python train.py --train_examples=195000 --color_jitter=0.2 --num_classes=2 --encoder_arch="mlp_mixer" --encoder_norm_position="post" --encoder_inner_norm=false --decoder_widths=[48, 96, 192, 192] --residual_init="zero_last" --epochs=1.7 --adamw_weight_decay_other_params=0.01
Rows from block 0 of the decoder of a small segmentation model, named by matrix and row number. Rows with one number belong to one channel. Each number is 50 + 12 x the weight over its row's rms, rounded and kept within 0 to 99. All counts start at 0.
Before each channel's rows are labels from the 100 images, of 14976, where the channel reaches its highest value: "top examples" is what is common among them. Only what is clearly more common there than usual is listed. The data: simulated telescope pictures of galaxies.
# convs0: first 3x3 conv (decoder.mid.0.convs.0.weight, 192x192x3x3, each kernel summed), inputs 96-191
# convs1: second 3x3 conv (decoder.mid.0.convs.1.weight, 192x192x3x3, transposed, each kernel summed), outputs 96-191

top examples: bright star with spikes; round elliptical
convs0.96:54 50 31 50 46 58 57 29 52 61 61 47 46 60 44 47 63 64 49 48 75 50 55 61 58 48 48 62 53 54 51 96 56 54 67 53 67 60 56 49 47 45 51 43 75 68 46 54 56 54 77 80 66 57 52 72 72 42 49 74 60 74 54 53 51 79 47 49 55 62 56 59 45 44 51 50 56 57 58 62 67 54 51 48 57 54 60 55 61 69 65 59 50 50 53 71
convs1.96:54 72 61 53 45 55 56 71 46 35 46 52 47 45 49 49 38 48 58 48 47 53 44 71 45 48 35 35 57 43 55 41 27 59 47 47 43 42 55 50 49 53 50 66 54 36 57 49 40 65 29 42 37 55 58 35 48 59 50 47 34 50 51 39 41 37 59 47 47 60 52 59 43 47 55 53 63 54 37 52 41 67 45 42 34 48 62 51 52 51 36 49 56 63 47 48

top examples: merging pair; barred spiral
convs0.69:58 31 38 51 53 57 55 63 52 57 50 40 51 47 68 55 50 44 38 50 72 37 56 51 51 42 59 43 40 54 49 54 72 41 75 70 37 41 47 37 53 57 42 54 52 40 54 49 35 58 46 68 57 47 42 41 62 73 41 48 49 50 75 69 51 33 74 86 49 56 55 53 57 35 46 49 58 73 41 48 52 39 53 50 38 42 67 44 45 49 22 63 48 53 75 47
convs1.69:38 49 65 48 51 54 34 39 34 61 58 28 53 51 57 38 45 55 57 45 21 42 45 28 50 64 46 61 51 52 46 41 48 56 51 37 80 64 42 72 36 53 57 58 56 59 49 42 50 58 28 30 35 36 70 42 40 50 63 53 51 30 49 29 70 51 55 28 41 45 39 73 30 43 36 54 57 58 73 44 46 69 54 61 66 34 52 47 40 49 58 46 52 39 22 45

top examples: merging pair
convs0.68:40 53 43 53 41 43 41 47 40 29 37 40 58 36 57 58 41 50 51 49 54 59 41 41 45 46 58 32 59 50 45 27 56 45 35 23 48 57 42 38 50 45 57 16 46 48 47 50 40 50 49 69 22 55 47 48 44 46 52 36 47 42 28 46 50 13 42 25 33 63 38 20 45 30 39 48 42 38 55 52 68 22 21 46 46 42 43 35 49 35 51 37 50 21 42 40
convs1.68:46 55 53 66 42 42 71 44 61 35 48 44 44 39 48 50 60 32 56 54 56 31 64 48 50 37 51 43 22 59 55 57 48 46 39 55 44 38 61 47 32 44 22 52 42 45 61 72 59 43 88 51 53 62 51 29 48 47 45 61 46 70 41 40 36 48 63 47 56 23 53 55 49 56 69 61 58 26 31 53 60 44 51 53 34 27 53 44 50 25 31 66 46 35 38 48

top examples: merging pair
convs0.112:40 62 34 50 46 67 40 39 46 56 47 51 52 40 33 26 55 51 43 46 38 71 42 52 42 61 38 49 35 54 55 60 38 48 40 33 42 35 49 73 46 44 56 45 50 61 44 71 30 53 46 56 36 53 48 45 53 56 48 59 31 60 39 34 46 50 67 45 59 72 49 62 52 51 55 41 40 65 57 43 48 39 16 29 40 43 31 54 48 52 54 46 51 23 46 66
convs1.112:59 45 76 28 54 51 48 56 65 54 43 61 65 41 55 51 58 30 47 43 71 56 47 36 54 44 61 58 39 49 62 43 47 68 34 55 63 46 55 42 53 49 28 50 53 57 48 31 52 46 71 55 43 62 52 54 47 32 38 56 53 56 53 45 50 29 56 75 47 41 55 34 77 60 51 64 49 33 44 47 50 39 77 84 64 55 49 53 49 46 59 62 45 61 37 46

top examples: merging pair
convs0.45:74 59 52 49 39 38 60 37 47 74 50 56 33 43 59 59 48 54 28 40 32 65 57 40 46 57 58 61 41 49 44 69 34 48 50 43 41 46 49 25 53 52 51 31 44 37 35 48 64 56 49 58 71 47 59 43 38 42 46 45 55 78 35 50 49 43 66 62 41 34 53 74 44 62 54 27 42 36 29 34 55 51 68 67 47 50 50 92 46 42 50 36 70 45 55 52
convs1.45:29 35 46 56 56 45 38 67 36 45 46 33 52 51 27 41 64 55 55 61 47 48 51 61 58 55 41 34 37 53 55 64 57 33 42 85 49 45 53 54 43 55 33 66 55 38 49 50 46 48 56 53 36 51 60 40 51 50 23 49 42 48 62 38 53 65 38 35 42 33 28 23 58 30 64 65 50 41 61 42 48 40 45 44 44 49 44 35 57 45 35 62 65 59 45 51

top examples: bright star with spikes; winding: anticlockwise outward; many-armed spiral
convs0.93:48 55 37 46 41 40 51 49 57 60 53 41 50 59 46 38 59 45 47 51 54 56 42 60 56 36 47 70 54 47 51 64 47 52 45 22 56 52 47 58 56 57 35 54 50 61 54 33 44 47 57 29 40 44 51 57 43 45 47 46 46 55 48 55 48 61 31 26 50 18 26 91 52 38 61 44 58 42 61 59 49 62 57 59 57 30 42 48 51 63 59 41 64 69 32 51
convs1.93:57 49 62 55 33 51 51 44 53 36 16 54 60 50 37 47 44 47 49 68 54 30 69 45 30 50 61 50 64 52 37 56 57 60 50 55 40 43 61 55 59 28 56 58 48 33 51 32 65 41 40 41 49 66 32 44 49 28 53 63 79 54 44 54 58 47 41 36 74 63 63 24 56 45 58 44 36 69 24 35 46 38 46 34 41 59 57 40 52 51 75 64 42 46 61 33

top examples: winding: clockwise outward; merging pair; barred spiral
convs0.57:76 52 60 43 61 68 55 66 40 43 55 60 70 67 59 62 47 46 63 52 51 37 51 51 58 56 54 38 52 54 53 56 49 60 46 69 50 68 48 84 50 55 59 42 41 60 40 49 35 38 38 52 35 57 45 50 49 56 49 42 86 50 57 52 46 34 47 56 64 46 49 71 68 58 62 45 47 52 44 60 49 50 43 52 59 61 46 50 80 71 73 50 56 56 49 63
convs1.57:37 28 19 51 51 63 45 63 41 66 53 41 21 42 34 56 68 38 50 43 45 55 48 62 62 44 40 36 60 44 54 39 66 41 38 57 66 52 53 51 43 54 41 59 36 59 65 80 60 60 48 52 49 66 61 57 44 56 47 53 56 55 55 56 50 45 50 46 46 39 52 66 21 50 38 60 35 40 48 65 52 43 80 65 46 48 74 41 55 66 60 47 39 39 42 53

top examples: merging pair
convs0.16:56 53 41 53 67 81 40 50 36 59 47 43 51 28 59 48 50 55 34 50 59 29 66 53 58 47 40 47 61 54 44 83 69 60 54 49 61 58 56 55 50 50 53 49 54 38 54 60 54 70 52 65 76 46 51 60 46 58 53 70 53 53 57 76 50 57 54 70 45 64 58 68 50 34 26 56 79 61 50 65 51 43 45 59 54 42 48 54 58 69 69 65 55 31 68 41
convs1.16:50 56 55 48 31 66 44 45 60 51 60 50 68 40 44 35 46 52 57 36 30 55 42 51 37 48 45 75 40 46 64 49 38 32 38 63 52 55 33 52 48 63 60 49 41 58 35 60 55 50 79 53 42 53 67 42 51 42 67 39 39 56 43 47 46 36 55 45 37 47 65 70 49 80 48 41 25 54 49 22 39 53 51 40 49 58 42 61 47 51 32 59 37 58 21 48

top examples: winding: clockwise outward; merging pair; barred spiral
convs0.122:51 58 62 53 45 99 57 46 65 67 49 45 56 43 60 54 66 54 29 46 64 60 63 41 49 51 47 41 61 70 49 41 52 51 58 50 63 19 55 71 48 57 45 57 20 56 52 49 51 48 37 51 82 61 61 53 36 53 55 53 60 66 60 40 61 51 39 45 36 50 57 32 50 39 50 32 45 45 43 46 62 55 54 61 49 60 66 56 49 61 63 63 58 52 41 47
convs1.122:35 27 35 49 45 35 35 58 59 52 60 38 33 57 44 45 51 38 64 64 34 47 35 48 43 43 64 62 54 28 49 67 54 47 59 58 29 52 54 37 49 52 30 59 57 44 69 45 50 64 72 66 35 43 53 47 42 42 48 54 62 68 73 59 53 54 52 51 55 33 32 66 33 74 52 86 50 66 54 49 38 41 77 49 47 32 47 63 67 49 47 33 51 36 31 63

top examples: bright star with spikes; merging pair
convs0.76:43 71 40 39 55 60 36 49 45 43 54 49 26 59 26 57 37 55 55 50 61 60 40 59 39 41 50 48 46 43 53 24 48 40 55 63 54 64 47 53 39 36 61 32 45 42 26 84 54 61 77 45 66 46 44 58 52 66 64 30 54 75 49 40 53 44 49 51 48 49 59 29 53 63 55 54 58 37 48 58 57 48 52 24 63 46 32 53 33 49 54 35 33 60 42 39
convs1.76:47 42 68 64 17 33 31 54 38 59 33 43 41 51 59 26 67 49 42 54 62 36 52 27 45 42 41 58 41 61 61 68 58 65 59 40 53 17 56 39 49 59 38 47 57 60 71 30 54 42 72 46 45 52 60 57 49 34 37 61 39 43 56 54 47 49 36 47 48 54 57 67 50 11 56 62 48 41 52 52 67 39 51 63 50 64 49 54 56 45 36 69 40 47 59 53

top examples: winding: clockwise outward; many-armed spiral
convs0.38:49 54 46 45 54 39 38 50 54 35 70 51 69 51 48 34 59 67 66 50 34 39 59 40 44 52 55 63 51 48 41 43 32 35 33 53 65 46 34 66 59 42 50 47 64 53 61 30 56 61 37 61 72 48 39 56 40 75 54 22 61 46 51 72 73 49 46 27 68 52 48 47 52 48 57 68 73 46 50 49 52 36 41 46 56 58 50 36 39 67 49 61 46 47 36 50
convs1.38:58 34 59 41 43 43 71 45 38 51 27 54 50 34 39 56 62 50 21 28 63 47 48 38 30 54 45 46 34 39 47 48 27 49 36 52 45 60 65 37 27 54 62 67 43 54 58 53 30 46 57 30 53 50 60 34 55 34 40 78 45 65 51 63 63 61 33 70 59 47 61 64 52 60 70 45 51 55 39 47 36 56 52 69 49 67 29 53 48 56 67 41 53 44 50 51

top examples: winding: clockwise outward; barred spiral; merging pair
convs0.29:68 37 45 52 54 48 50 50 54 55 58 45 55 53 60 67 57 57 45 59 51 45 54 58 63 54 57 50 73 51 49 50 69 50 60 40 50 65 53 67 40 47 46 53 56 51 52 69 52 59 58 79 85 52 44 56 41 62 50 52 70 16 73 79 48 73 48 62 52 67 48 50 48 27 45 67 75 56 55 48 50 57 60 50 53 60 56 55 55 58 43 51 58 62 63 59
convs1.29:26 48 50 54 38 61 42 40 39 47 58 49 43 63 47 36 35 33 61 60 21 38 35 43 55 55 44 47 51 49 49 58 51 44 44 33 46 50 50 46 69 64 57 40 53 59 51 61 54 52 28 34 44 46 53 45 72 28 45 49 44 50 48 28 51 60 54 44 37 52 54 92 46 41 46 42 41 37 51 48 58 62 58 40 40 36 49 42 51 57 31 51 41 30 44 39

top examples: bright star with spikes; many-armed spiral; merging pair
convs0.183:61 53 61 48 56 54 51 60 46 38 69 63 64 60 47 56 60 51 43 56 57 52 41 45 44 52 47 55 51 40 39 78 46 45 49 44 27 54 51 49 54 46 36 54 48 33 56 09 47 37 25 47 35 50 57 62 26 23 46 26 47 45 53 46 48 54 53 50 42 36 42 81 58 52 47 38 53 36 36 50 45 47 61 55 45 68 42 68 49 61 60 48 55 55 31 45
convs1.183:49 42 32 38 61 42 71 65 44 64 49 52 44 25 49 55 43 60 47 45 48 28 59 70 44 64 59 57 48 45 37 42 43 58 56 47 81 49 39 44 36 65 52 47 58 62 42 63 51 59 43 58 49 40 54 60 67 52 49 43 52 43 56 57 47 43 53 39 82 38 46 17 67 62 42 63 61 54 41 48 59 41 73 50 43 49 47 37 49 44 73 41 64 50 60 54

top examples: merging pair
convs0.50:60 45 42 43 39 70 60 35 46 52 54 47 60 50 40 26 61 41 64 45 51 75 46 71 46 54 42 31 58 54 50 19 61 57 49 50 44 50 42 37 40 40 50 44 69 51 45 52 32 51 76 47 52 59 56 45 45 55 51 68 69 45 50 15 47 65 43 62 44 64 51 09 48 45 50 55 47 63 68 51 34 50 36 48 51 60 39 53 53 47 56 66 23 51 45 44
convs1.50:58 62 58 47 47 49 43 51 54 45 43 59 58 56 60 47 45 50 20 53 51 70 48 42 56 57 45 46 60 40 63 58 53 69 47 56 49 45 60 57 60 59 51 46 47 75 71 38 60 60 56 48 52 57 47 47 59 38 49 43 25 40 41 55 57 53 52 46 17 34 78 81 55 68 36 47 51 58 58 46 50 46 67 65 40 71 62 32 59 67 45 31 53 58 62 74

top examples: merging pair
convs0.114:43 51 36 38 56 46 41 52 40 51 48 62 51 40 54 58 46 47 38 48 50 45 53 67 48 46 47 35 45 43 47 41 24 37 50 55 44 58 47 48 65 62 79 46 50 51 32 80 41 60 27 66 70 47 40 35 54 66 53 50 65 60 52 56 32 00 59 58 27 33 59 42 49 40 46 53 58 58 48 66 59 40 57 43 50 38 43 47 54 41 46 61 69 40 61 52
convs1.114:28 52 74 67 38 65 44 36 55 50 54 27 57 44 45 42 49 33 56 50 48 59 44 25 61 58 58 59 48 61 58 59 52 58 51 26 63 68 39 66 66 47 36 58 45 13 57 40 47 49 46 44 34 58 64 50 44 27 42 45 48 33 42 21 59 62 50 35 35 49 55 66 48 42 42 43 23 38 58 32 50 53 45 56 54 48 54 60 39 70 43 78 40 44 37 50